config = dict(
    model="model that answers yes/no questions on an image's attributes",
    crop_scale_min=0.8,
    questions_per_image=8,
    encoder_mlp_ratio=4,
    encoder_head_dim=16,
    encoder_layer_scale_init=0.1,
    encoder_inner_norm=False,
    encoder_experts_per_token=1,
    fusion='cross_attention',
    fusion_encoder_layers=8,
    fusion_encoder_parallel_block=False,
    fusion_encoder_moe='soft',
    fusion_encoder_moe_every=2,
    fusion_encoder_positions='rope',
    final_lr_fraction=0.01,
)
Rows from block 5 of the image encoder of a small model that answers yes/no questions on an image's attributes, named by matrix and row number. Rows with one number within an expert belong to one neuron, the router's apart. Each number is 200 + 30 x the weight over its row's rms, rounded and kept within 0 to 999. All counts start at 0.
After each expert's rows are labels from the 100 images, of 14848, where the router gives the expert most weight on average: "top examples" is what is common among them. Only what is clearly more common there than usual is listed. The data: streak pictures of flow and ridge fields.
# router: router (encoder.blocks.5.mlp.router.weight, 16x128), inputs 0-127
# up: expert up (encoder.blocks.5.mlp.up, 16x64x128), inputs 0-127
# down: expert down (encoder.blocks.5.mlp.down, 16x128x64, transposed), outputs 0-127

# expert 10
router.10,220,162,211,174,256,214,160,183,199,209,192,194,213,230,157,176,235,165,216,189,197,194,217,217,193,219,191,194,209,178,239,186,140,186,176,237,156,173,200,198,193,196,158,194,186,194,229,134,172,219,167,173,219,177,225,250,197,214,178,166,219,186,210,240,263,165,256,221,202,197,268,231,208,206,165,181,257,169,194,171,238,188,209,198,217,186,202,137,186,210,194,172,210,244,223,203,156,221,193,157,176,235,148,191,189,158,206,187,170,143,137,218,194,258,182,228,201,246,189,238,232,259,243,216,205,263,235,213
up.4,221,181,195,164,195,212,225,237,190,178,252,224,217,83,206,225,176,203,234,179,243,191,198,193,235,177,183,241,218,213,135,190,249,254,209,170,265,189,189,171,231,160,216,221,235,178,165,194,219,175,248,200,173,176,176,204,201,183,223,201,253,182,193,210,232,224,170,180,173,204,131,194,209,207,189,217,161,218,230,233,190,222,230,190,222,166,187,141,218,186,264,210,138,206,177,175,225,141,205,204,218,221,186,222,195,228,136,134,187,227,222,223,208,216,225,160,165,226,199,214,195,181,220,211,215,196,175,200
down.4,213,158,197,179,206,190,216,200,200,177,193,170,157,205,204,153,256,199,207,168,160,240,158,210,237,226,203,194,151,203,243,188,230,254,170,204,159,239,191,166,199,200,208,141,257,191,218,154,251,192,221,180,170,125,159,160,183,226,223,204,244,187,145,211,196,218,224,216,238,192,167,164,169,178,176,211,234,193,194,215,236,217,234,132,208,191,129,170,226,180,208,200,215,187,218,217,206,192,193,192,228,218,253,127,128,168,207,190,174,218,237,195,221,208,227,255,185,200,195,236,206,206,206,248,164,190,202,175
up.5,202,172,231,171,206,190,200,242,219,200,245,199,237,106,163,225,199,210,246,209,229,188,199,211,229,177,162,268,205,190,121,189,239,237,225,184,252,183,176,173,216,177,204,213,202,188,165,176,230,186,213,208,173,176,176,247,172,176,244,190,257,222,192,218,231,223,179,154,200,203,178,215,242,174,204,210,155,213,239,228,193,234,215,212,221,123,194,149,229,179,262,210,152,203,177,165,205,170,200,230,192,212,186,238,225,261,138,147,191,244,199,197,223,215,191,199,145,239,215,199,217,192,201,188,189,179,197,197
down.5,192,127,187,176,223,209,200,206,188,214,203,170,208,165,170,219,259,226,230,204,181,213,158,185,198,180,193,179,164,176,209,190,223,260,210,210,178,227,209,165,199,241,216,184,231,187,241,202,282,170,238,198,163,120,165,146,206,220,210,225,226,189,112,176,196,204,156,203,222,200,189,155,197,196,209,179,196,203,212,245,249,215,197,157,189,233,171,176,217,147,188,171,190,192,203,195,251,144,238,186,190,162,239,150,142,158,208,230,165,210,199,192,235,176,189,224,182,188,199,241,231,187,228,251,189,220,205,156
top examples: parallel

# expert 12
router.12,239,207,160,223,212,221,225,174,191,215,185,260,220,210,256,197,169,171,221,170,229,120,228,192,196,140,195,163,205,235,243,199,218,171,234,183,189,212,211,205,200,203,221,262,162,171,225,254,171,176,206,157,213,225,189,181,222,222,142,145,216,211,195,207,180,183,227,187,204,170,253,254,210,269,246,195,167,161,242,190,157,174,238,206,168,203,229,224,162,247,176,266,186,190,186,184,215,251,218,146,178,186,199,160,222,227,198,192,207,160,226,227,152,208,163,164,192,225,196,187,229,217,174,193,217,173,205,203
up.4,203,199,239,213,147,194,243,257,197,177,229,211,200,167,207,204,154,174,169,176,176,234,146,236,203,203,170,204,243,200,166,189,206,230,121,182,244,105,195,223,247,214,228,209,217,271,189,202,242,178,221,233,172,210,185,238,191,189,270,229,213,219,201,217,199,197,152,162,176,184,147,168,195,151,239,182,166,222,209,227,180,213,209,217,223,195,182,191,239,190,249,184,164,218,221,214,256,205,198,229,222,183,212,277,213,199,198,197,219,198,222,208,224,191,206,167,195,172,231,160,139,171,179,167,187,187,189,224
down.4,187,183,222,183,219,132,233,219,239,213,210,220,243,193,191,219,210,148,188,199,192,169,107,189,198,197,182,190,217,170,207,246,231,253,237,192,234,190,237,240,197,238,221,219,211,188,190,191,227,211,193,243,208,231,188,202,218,172,218,262,170,230,188,217,250,186,142,188,177,216,175,150,182,232,192,157,152,222,211,223,166,165,150,248,211,204,176,156,246,246,206,194,200,212,161,181,225,143,200,203,248,151,234,241,243,230,192,227,174,182,168,196,216,151,214,168,206,201,216,168,177,216,177,204,228,156,169,144
up.5,167,199,204,167,233,203,157,194,214,185,225,179,191,211,172,193,217,202,235,240,206,173,240,212,211,207,177,229,163,237,187,215,228,166,207,219,206,241,161,191,174,162,151,155,222,172,166,176,235,224,205,192,201,98,206,274,173,184,248,227,231,169,211,255,181,227,195,187,201,223,244,269,213,152,171,196,210,191,190,147,221,234,150,203,210,201,173,201,213,194,202,171,159,161,192,244,144,238,213,193,173,249,177,176,217,204,131,172,195,219,202,170,229,235,201,227,192,242,162,258,203,218,227,181,218,219,174,226
down.5,219,191,181,207,251,155,135,208,229,195,229,188,257,207,206,194,243,169,222,173,154,226,239,176,218,177,154,232,234,190,196,200,109,233,219,144,168,201,166,200,222,178,145,236,220,203,177,153,149,210,184,174,177,114,253,207,207,188,225,176,182,212,220,196,215,169,223,185,169,201,200,188,172,204,230,218,243,194,219,206,205,180,219,180,265,218,157,166,209,217,227,199,213,191,182,195,215,229,201,135,163,244,220,221,220,216,229,275,242,196,204,201,212,199,164,198,147,185,215,178,195,225,217,248,174,202,219,208
top examples: parallel

# expert 11
router.11,228,148,222,201,214,162,193,219,230,223,172,217,207,170,196,184,243,228,192,237,155,219,218,201,215,214,240,224,226,189,177,170,172,220,187,208,212,155,169,219,174,152,168,213,240,145,166,146,237,242,197,215,202,181,221,268,163,138,150,208,231,236,189,256,207,156,244,212,173,231,227,229,211,204,177,244,190,182,213,196,219,211,156,199,187,242,146,142,145,178,167,217,193,169,164,208,214,190,183,165,166,242,202,182,267,188,209,195,190,204,206,193,160,179,227,226,156,224,226,230,246,229,188,185,246,224,154,201
up.4,216,202,157,216,244,181,197,189,212,184,214,256,204,216,212,228,221,169,194,152,206,210,214,158,228,178,201,201,264,157,254,201,199,200,230,222,199,196,206,200,274,215,211,187,207,112,232,187,199,199,137,181,229,230,218,150,223,235,217,157,176,238,196,193,248,203,207,179,151,155,238,176,219,253,193,172,217,240,204,194,214,147,169,223,153,232,258,159,178,208,169,178,209,270,193,133,201,218,179,183,229,184,200,209,192,169,182,169,176,187,171,247,177,224,209,172,206,222,209,144,215,243,206,220,219,247,202,196
down.4,187,181,163,179,201,266,158,185,224,146,184,223,205,191,224,208,220,235,178,189,196,208,169,240,162,221,204,229,264,195,206,199,109,224,200,155,212,147,225,210,170,204,193,211,197,216,184,229,161,235,181,247,201,181,257,198,158,229,226,201,209,193,279,174,174,180,231,204,193,277,210,171,213,155,188,188,268,208,215,186,186,212,191,216,234,169,214,140,207,199,180,173,209,222,158,210,190,146,174,179,239,172,205,241,227,193,238,211,188,208,177,205,185,220,183,155,214,173,202,195,198,217,274,192,178,259,192,238
up.5,192,196,150,181,194,172,179,232,215,151,223,208,162,139,194,232,273,165,173,163,219,179,254,230,219,195,180,238,205,168,238,196,198,175,215,235,241,209,192,232,273,174,227,224,191,162,228,182,181,205,120,224,228,207,191,197,227,249,188,175,122,251,184,190,221,179,188,189,132,197,250,218,252,247,177,176,180,211,186,177,217,131,177,219,192,236,198,172,177,202,172,192,232,205,192,213,177,225,171,175,208,179,193,188,247,161,187,173,175,231,164,219,193,190,233,180,195,135,192,195,215,230,218,195,224,219,216,214
down.5,196,213,183,194,171,230,199,216,214,244,167,191,253,236,205,199,186,236,167,185,152,190,145,188,183,179,183,197,226,218,182,191,132,202,179,105,174,150,170,218,169,202,197,196,207,229,188,234,144,205,170,257,234,184,241,226,181,229,176,225,175,205,274,181,184,195,226,217,208,306,222,206,211,191,198,197,227,182,168,221,197,217,193,202,193,181,247,183,188,174,189,214,175,221,179,219,178,145,178,217,271,205,207,219,221,213,267,251,225,215,194,226,183,204,157,176,173,202,199,216,235,154,213,175,188,249,196,239
top examples: parallel

# expert 14
router.14,207,243,181,239,201,182,222,141,203,225,243,204,218,171,239,218,179,236,246,172,191,193,224,233,173,164,171,198,201,199,185,206,227,244,194,213,215,226,234,132,236,251,259,218,203,201,140,235,228,177,192,197,201,222,164,175,224,194,229,190,201,170,172,163,175,203,139,183,233,183,225,241,197,198,282,156,160,228,213,246,152,176,198,197,150,193,201,197,213,228,210,229,171,176,220,153,202,201,226,243,235,171,167,242,169,207,143,233,258,221,178,221,221,220,196,183,219,173,191,156,171,146,190,156,174,195,211,175
up.4,218,181,213,186,226,192,172,168,230,232,199,240,270,223,180,159,250,215,212,213,219,175,207,197,215,180,186,169,176,152,202,235,166,187,147,242,145,159,214,206,223,232,215,180,161,206,158,210,243,240,155,181,236,216,204,179,207,157,153,192,170,185,193,191,227,198,207,192,188,265,269,277,217,186,213,203,181,208,253,221,185,188,176,184,184,177,272,210,212,188,166,209,226,200,241,181,122,188,187,189,164,183,220,195,197,205,207,199,185,178,172,216,209,192,182,178,207,197,184,222,275,248,171,150,224,254,216,244
down.4,204,208,152,195,190,244,203,201,233,239,200,260,199,221,213,204,224,211,188,232,166,198,228,148,202,184,220,185,222,185,211,161,211,238,150,250,153,138,211,190,230,253,212,170,144,200,222,218,267,187,169,173,230,211,182,181,182,190,212,154,174,205,150,159,212,214,268,221,167,178,235,170,221,179,230,220,219,209,222,207,217,165,207,170,179,276,228,170,148,170,182,189,201,198,259,221,199,250,192,165,205,219,197,165,172,133,222,207,202,177,207,203,220,229,190,182,233,187,180,232,198,224,168,253,140,242,223,198
up.5,134,242,173,186,200,196,243,152,197,202,239,180,230,203,179,237,228,142,253,166,217,179,181,192,194,243,186,212,183,195,216,238,203,207,231,224,227,243,222,183,244,212,243,233,185,204,256,233,161,166,165,237,195,209,141,195,236,246,213,189,179,182,199,172,174,261,155,158,194,162,192,227,213,188,216,130,186,214,188,219,151,148,251,226,192,161,246,212,216,234,227,228,219,195,195,198,166,241,186,237,198,177,155,231,186,208,199,214,230,210,164,206,256,199,155,191,242,186,226,166,161,174,196,225,172,181,233,207
down.5,224,125,202,174,187,179,142,246,246,202,246,194,194,129,216,223,199,222,189,220,221,210,173,207,216,210,216,243,231,216,158,160,161,233,206,217,264,161,184,221,210,184,202,197,181,209,192,247,200,191,190,252,193,142,234,244,123,226,191,211,179,288,146,205,221,165,163,208,177,190,186,171,189,215,224,189,167,198,220,167,206,228,174,194,201,227,147,177,186,249,212,189,186,212,212,200,202,210,187,224,189,134,284,191,193,234,211,186,191,203,198,227,221,223,217,219,181,194,187,168,259,183,233,236,192,180,180,213
top examples: parallel; high contrast

# expert 8
router.8,146,201,233,183,198,209,213,180,202,197,217,157,200,208,190,187,182,191,229,260,249,204,208,234,185,201,221,218,164,270,168,210,207,208,146,220,192,240,232,161,152,139,206,192,195,234,210,231,210,211,230,206,170,195,204,238,182,140,229,279,195,190,205,181,183,210,185,213,237,244,185,238,185,169,194,182,216,235,157,159,176,216,216,191,176,171,150,225,206,177,193,201,172,196,210,259,168,186,231,225,204,179,205,163,214,166,169,209,240,206,227,146,216,184,219,258,239,183,185,250,146,148,230,153,180,184,240,132
up.4,285,154,161,207,226,156,136,202,185,206,201,231,232,180,219,222,159,197,209,188,200,197,201,178,255,175,171,185,226,181,192,186,175,228,230,131,185,166,170,167,209,138,149,209,199,158,174,223,186,175,196,192,211,213,234,209,163,224,233,194,247,214,206,277,220,198,229,132,192,235,240,224,198,183,216,203,210,209,202,176,206,204,194,196,211,218,227,166,187,233,234,196,198,206,211,140,209,225,255,191,190,205,249,238,172,224,230,197,151,173,159,233,183,258,227,177,170,263,188,186,235,231,224,233,203,190,148,209
down.4,179,135,187,196,219,202,212,180,181,173,194,205,222,197,222,215,205,171,198,209,203,205,223,258,175,256,165,231,199,188,217,188,118,184,217,188,144,225,217,163,200,202,215,208,189,188,243,206,181,247,210,196,182,192,190,214,236,219,203,236,227,162,154,232,209,153,223,210,220,225,183,242,187,273,112,179,165,175,181,228,182,212,225,199,226,179,176,207,198,199,183,184,193,177,218,189,226,156,254,223,163,177,234,120,215,281,188,243,230,215,206,194,151,249,150,187,211,172,215,169,237,227,200,148,193,157,196,208
up.5,188,220,286,177,216,154,199,200,193,182,262,147,179,173,208,236,157,195,237,201,231,212,232,204,202,201,177,270,182,219,151,156,240,256,194,213,212,252,158,146,189,175,217,179,210,190,192,229,224,181,222,182,168,187,193,253,196,180,278,254,217,166,185,182,159,183,162,207,234,210,176,205,209,220,202,175,186,229,174,204,193,248,220,167,199,158,173,187,238,179,222,163,206,204,200,199,172,185,282,251,232,166,220,202,187,208,191,177,265,221,207,197,227,209,208,216,219,205,206,189,164,169,242,199,145,197,194,168
down.5,204,243,177,229,176,222,162,218,206,204,216,207,153,160,189,200,190,200,273,210,215,236,223,225,212,167,218,169,207,230,225,222,245,182,195,185,228,191,179,195,199,153,189,260,210,146,178,216,203,214,214,183,206,193,209,220,208,215,211,139,196,232,263,199,219,236,183,223,200,151,228,240,216,159,277,161,203,200,186,154,220,208,204,213,222,226,158,171,138,242,195,237,169,199,165,203,199,242,219,168,240,213,177,243,190,144,252,180,189,186,186,190,220,172,241,228,191,187,174,185,178,219,300,155,228,203,232,243
top examples: parallel

# expert 6
router.6,193,199,176,169,195,187,172,237,177,164,236,169,155,156,192,227,199,212,195,177,208,215,162,193,218,253,224,245,257,196,213,171,178,231,276,169,207,240,164,194,183,199,152,200,218,164,259,180,168,172,229,186,189,162,180,194,191,267,230,178,238,226,240,220,208,222,205,213,179,107,118,140,184,215,157,194,197,207,201,179,227,221,197,202,235,188,196,206,236,189,213,188,183,258,209,207,251,196,205,191,216,215,219,183,171,180,231,187,166,219,203,178,227,168,219,191,187,245,193,180,185,204,279,256,180,170,182,211
up.4,149,201,161,211,199,264,216,168,193,161,189,204,192,187,224,194,216,203,200,169,165,227,203,209,234,192,227,196,221,196,200,190,300,170,213,169,214,264,189,196,185,193,194,181,169,194,238,168,227,214,204,145,174,240,167,121,233,216,232,144,193,285,176,220,198,194,216,189,194,166,187,168,261,237,182,191,204,218,227,207,213,194,182,227,174,208,190,228,212,202,125,250,190,230,191,192,212,189,166,168,193,197,225,178,228,230,185,138,174,205,258,178,211,157,191,199,194,173,191,216,231,219,145,194,213,153,256,218
down.4,220,179,247,193,227,149,228,213,184,234,183,218,194,233,209,200,208,236,162,198,233,161,199,120,231,168,218,189,192,193,189,208,192,219,247,199,137,237,199,205,158,201,157,132,186,137,188,223,189,222,214,133,174,172,217,192,217,225,173,196,202,215,105,202,165,241,235,212,228,212,174,167,157,194,201,152,173,268,197,201,191,199,153,193,191,214,196,247,183,200,191,191,215,193,223,213,225,199,198,222,113,236,233,186,193,221,216,214,175,190,234,199,191,184,289,217,169,207,197,203,235,161,172,212,187,182,191,212
up.5,176,245,213,170,159,177,185,218,182,179,205,212,231,224,181,233,188,202,157,236,228,146,160,114,228,158,196,199,153,221,208,209,246,181,230,179,174,219,202,207,222,208,167,228,153,148,206,236,184,185,180,209,242,239,179,214,256,242,227,268,200,213,214,185,191,255,219,147,126,191,238,190,230,176,208,195,176,195,210,154,190,184,170,230,211,166,250,229,208,227,207,171,219,180,218,253,155,285,257,180,208,191,195,189,222,240,208,170,235,187,189,161,207,215,214,178,215,214,189,229,202,194,229,216,178,186,196,176
down.5,223,166,202,219,180,234,218,174,200,205,175,223,190,199,188,217,188,203,140,177,180,158,190,205,221,159,216,182,224,221,210,185,175,217,213,149,266,243,194,209,133,189,143,234,219,153,224,203,180,224,202,217,195,213,254,199,158,198,168,203,191,244,200,195,171,204,228,168,223,212,200,176,184,187,202,245,223,171,204,195,191,242,173,210,225,226,233,175,181,232,180,249,216,104,147,193,213,176,130,243,196,258,228,230,257,130,234,190,169,208,199,186,222,164,250,184,179,185,172,177,182,224,191,210,272,197,210,178
top examples: parallel

# expert 1
router.1,167,189,156,223,177,247,164,213,180,211,123,258,217,222,187,190,198,241,148,239,173,218,139,146,192,141,257,180,189,210,231,221,253,195,179,186,174,137,217,228,227,189,170,180,163,232,191,239,229,224,165,193,228,222,241,156,157,208,196,221,184,258,166,249,253,284,232,185,209,195,177,225,216,183,212,203,176,213,186,204,191,205,148,268,221,187,227,222,194,177,183,218,153,244,208,201,194,195,198,226,200,184,190,203,205,222,226,199,179,178,183,186,165,207,226,175,219,198,200,228,240,195,178,149,208,175,210,208
up.4,163,277,261,246,225,191,198,139,198,197,163,158,207,245,159,217,184,221,212,210,192,180,161,187,192,227,214,206,212,201,261,219,187,207,264,172,168,268,213,182,171,244,179,207,201,175,211,223,166,151,234,176,222,187,212,204,211,238,177,183,200,171,243,181,193,256,182,221,218,154,179,193,161,212,259,157,234,179,181,179,136,190,208,209,188,196,205,233,171,224,190,208,188,190,209,232,178,267,211,205,222,215,168,192,131,166,223,236,240,215,179,163,195,217,166,228,258,228,199,194,160,190,228,239,177,191,211,183
down.4,187,181,237,171,193,222,199,188,214,178,186,194,168,234,178,201,216,205,161,220,148,241,159,206,216,201,222,201,171,161,225,187,197,235,247,226,223,199,211,234,150,224,127,205,237,215,202,197,202,257,224,209,201,153,258,156,194,221,229,163,206,241,164,199,199,254,183,220,246,195,137,188,167,200,194,226,246,179,196,202,202,195,174,187,239,173,201,197,205,129,186,209,184,205,224,203,185,144,122,183,192,211,250,243,169,149,221,180,221,218,179,244,233,110,237,198,206,199,177,188,188,225,199,239,198,248,206,238
up.5,189,171,217,221,201,208,183,245,170,221,162,204,171,208,205,201,237,171,172,208,201,215,222,147,168,209,195,205,229,227,265,150,150,169,241,209,181,211,156,201,225,95,147,182,192,144,277,187,158,224,158,198,169,201,203,221,179,285,201,214,220,212,224,225,227,179,230,193,195,190,226,206,185,250,149,211,233,180,130,152,216,220,218,208,225,233,193,195,212,177,188,161,187,229,207,176,175,233,196,223,216,204,167,158,184,202,219,224,200,224,152,175,196,230,231,225,170,210,206,215,187,264,241,203,191,208,216,173
down.5,190,259,193,210,138,300,186,235,156,190,194,222,175,198,199,214,204,211,164,184,272,148,245,182,221,200,167,154,220,243,178,197,247,218,201,175,185,208,201,239,201,245,196,183,231,192,179,201,220,224,193,167,206,185,240,148,181,200,188,174,193,190,231,168,206,259,234,172,148,197,180,210,181,193,176,234,213,166,197,199,185,223,196,209,235,188,214,205,208,170,224,180,206,217,234,204,190,184,167,249,278,196,213,202,186,268,200,171,208,224,218,193,226,213,260,224,174,185,201,255,132,167,173,186,160,205,149,230
top examples: fine streaks; parallel

# expert 2
router.2,197,166,192,224,156,200,224,239,182,197,204,239,210,190,246,220,230,167,222,182,279,115,248,218,244,211,172,181,169,183,206,215,239,162,233,225,245,195,188,234,194,187,234,257,209,179,215,222,204,210,180,220,198,186,226,214,189,213,149,145,174,211,212,169,194,155,186,217,188,269,229,234,214,270,192,236,188,176,234,164,183,148,202,196,189,226,171,192,175,190,211,223,222,174,159,199,188,186,168,169,143,209,187,146,220,190,197,211,169,236,225,217,144,180,200,193,143,198,214,226,176,204,203,267,232,238,160,192
up.4,153,205,171,194,198,194,214,206,222,166,201,183,176,263,206,197,222,197,237,239,188,220,202,206,124,191,159,199,220,186,304,197,150,160,149,223,146,154,194,180,180,191,168,200,173,238,237,182,244,227,193,183,229,172,212,206,226,219,198,189,181,175,207,172,182,190,277,198,150,158,216,210,195,178,185,207,233,191,230,180,219,196,212,181,205,203,224,208,189,194,197,175,177,214,219,241,179,215,182,160,192,198,206,137,199,181,237,188,211,151,205,186,250,204,117,243,282,210,184,193,222,225,207,221,194,239,268,196
down.4,189,167,216,204,196,195,158,230,239,205,297,156,281,203,193,200,183,157,248,193,230,198,159,245,224,256,170,231,164,157,183,228,172,187,184,201,255,221,155,244,217,205,173,237,167,211,196,219,186,160,215,233,167,181,224,228,199,207,228,262,229,218,132,261,267,172,142,185,231,226,184,215,234,199,150,221,181,195,222,213,181,203,208,239,226,196,213,168,241,216,198,200,193,207,212,185,184,160,173,219,203,182,217,157,241,255,182,224,185,216,164,195,214,203,206,187,160,181,198,206,193,220,217,182,194,177,199,225
up.5,151,197,205,172,174,232,193,180,146,161,270,224,219,279,204,128,206,233,207,203,182,250,181,174,192,198,220,193,177,175,225,217,214,180,193,182,197,156,208,209,208,293,188,141,187,243,179,233,188,224,197,214,194,200,208,157,226,161,204,230,173,223,188,157,170,229,176,190,217,231,196,152,197,133,192,202,258,260,240,222,197,215,159,218,193,202,278,246,229,180,200,186,194,203,243,231,173,192,182,190,160,189,270,204,200,203,208,214,196,184,219,219,215,168,180,177,225,177,213,200,221,216,176,253,183,231,190,215
down.5,151,226,210,181,208,175,204,188,156,193,198,135,215,190,183,196,190,138,246,232,209,197,178,193,192,172,190,168,203,206,191,219,252,156,154,254,220,255,207,193,232,181,196,198,177,185,234,213,223,266,219,147,174,191,109,186,246,222,239,223,205,203,143,197,190,217,195,150,224,220,256,225,162,214,194,204,194,206,169,204,223,196,243,178,220,168,192,195,216,146,158,202,190,274,243,211,183,236,223,216,252,198,230,215,225,198,137,177,204,215,202,215,224,227,188,230,195,208,183,248,160,241,199,174,173,167,242,207
top examples: parallel